Weights of a small image FSQ autoencoder.
Model: encoder arch vgg, encoder activation relu, decoder widths [32, 64, 96, 128].
Training: adamw at rate 0.0013, 24900 steps.
Rows from block 3 of the encoder of a small image FSQ autoencoder, named by matrix and row number. Each number is 500 + 25 x the weight over its row's rms, rounded and kept within 0 to 999. All counts start at 0. Numbers have three digits each. After the name is the row's rms in percent of the matrix's.
After each channel's rows are labels from the 100 images, of 14976, where the channel reaches its highest value: "top examples" is what is common among them. Only what is clearly more common there than usual is listed. The data: views of escape-time and Newton fractals.
# conv: 3x3 conv (encoder.blocks.3.conv.weight, 64x48x3x3, each kernel summed), inputs 0-47

conv.14 040:494518455475481510538549525484542522495496549515507492507505494509512486502471473494548489492489544476532480557487479475452504493489511521499474
top examples: grey; Julia set

conv.19 126:516468512532484478527487512527488529427497502507518490499506523578494498518468513491505523487501496470445501501498515538494457498514498460493495
top examples: warm; vivid

conv.7 036:471500542487491463541482516557532503475476469475519488508485525492471499523504475463494477503490512474505445511485481474473556498508466481494498
top examples: pastel; grey

conv.63 057:488509501491483470511503502488521506451539495490492509467499458522468457502530582483468509483519494506535496451496487477466475500513510515508528
top examples: grey; pastel

conv.53 038:480500486504479485514490507549519532497471521522506479458518499486514463504490507452551506491511483467496470541549492499468543445504497513524490
top examples: grey; Julia set

conv.23 054:509492491498477481504456481475481496517515453514501521449496462504511491495507528534476498473493498512447538487532502521540507474503566534492525
top examples: grey; pastel; Julia set

conv.32 049:480508443484503479485518468445532518502508527526494485559512471519501492492524503488507483497493502511487517563518486516488511493491556545513472
top examples: grey; pastel

conv.31 061:505502483496483483526500519501512501517558510509507516500496495511532492509500517490523514509529497464465510484539513493512439503515495393496516
top examples: grey; pastel

conv.21 073:486500476471488479516513520551546505506525456494499490471496505505493524500465452493498496546508476504476540497517467498497516500502434458541500
top examples: pastel; Julia set

conv.37 080:475483529505484440493453496493443488516443491487520494487496511473476515489508546480517501487512514498504487480492514508468428496498529523484520
top examples: pastel; grey; Julia set

conv.51 140:466510508505501541543486475459494504516471499468486525467508465498469493462512498431490456506510489537512533465485506508475506501459506531497485
top examples: dark

conv.54 140:493454463550484514531492489425506510475477497481501515499506497526470495479462487470490483452500483517491535509503488519494501498475499510465444
top examples: warm; vivid

conv.39 054:522486452525508492485516511526545487547520486527527481517509481489495491499474446516448483537508500527475528504500467536507443509500481509527496
top examples: pastel

conv.41 112:526509507518431529534499529519493498510527504462487445501595488506445513501499504490505503515501496482491502486496499514491501498494538509512490
top examples: vivid

conv.60 126:454510504497516530504508457453507506518472496512515537456493474494476499452516494446497449504498500549513529526497505499476509501450504530510500
top examples: dark; Mandelbrot set

conv.20 049:475492522495510464484474502532492493473423494487500484466484486497454535491496461472504489497501477504476486546494513475472489452496542496532517
top examples: warm

conv.34 120:497515506487518426501486501513489509483515512544512510511488514506515503530494500553515524508505504467496463515485506511498469521547526421474528
top examples: vivid; pastel

conv.52 074:459493506493489458510490479543430493492460495479522483470505470487464514487503545484496506467513515492512472461492529511466489502514521539499540
top examples: pastel; grey; Julia set

conv.24 031:490506506471491462522527515548518510461538506511515471502504537503493478490508483474530515514497499485532527470516448515460538546491472527543513
top examples: warm; vivid

conv.0 129:468497514504509521485511459471503513522476501506488544462467452474465507465504511461507464466510511554525542491507517502470505503462501535503513
top examples: dark; Mandelbrot set; grey

conv.42 035:496491502487496500557510493538539523513540511527509498491485453514503562493510439522520497512503544492536508503547524530526499510511507521482500
top examples: vivid

conv.13 056:487509478483470503513502515493507498486514509524523509506514483521484456487446510523440487534491492526505520535517491463461446482489495550529461
top examples: pastel

conv.25 058:488505495482507468512511487513470517461545513498497493501484464505470497504531542476497504483462486484518490408506557519497517501513536494491517
top examples: grey; pastel; Julia set

conv.35 048:480506475491524484527513473514496531491489492517518494484499462485479474507526459478449504531508511481497498481469472561533448441523500481509488
top examples: grey; pastel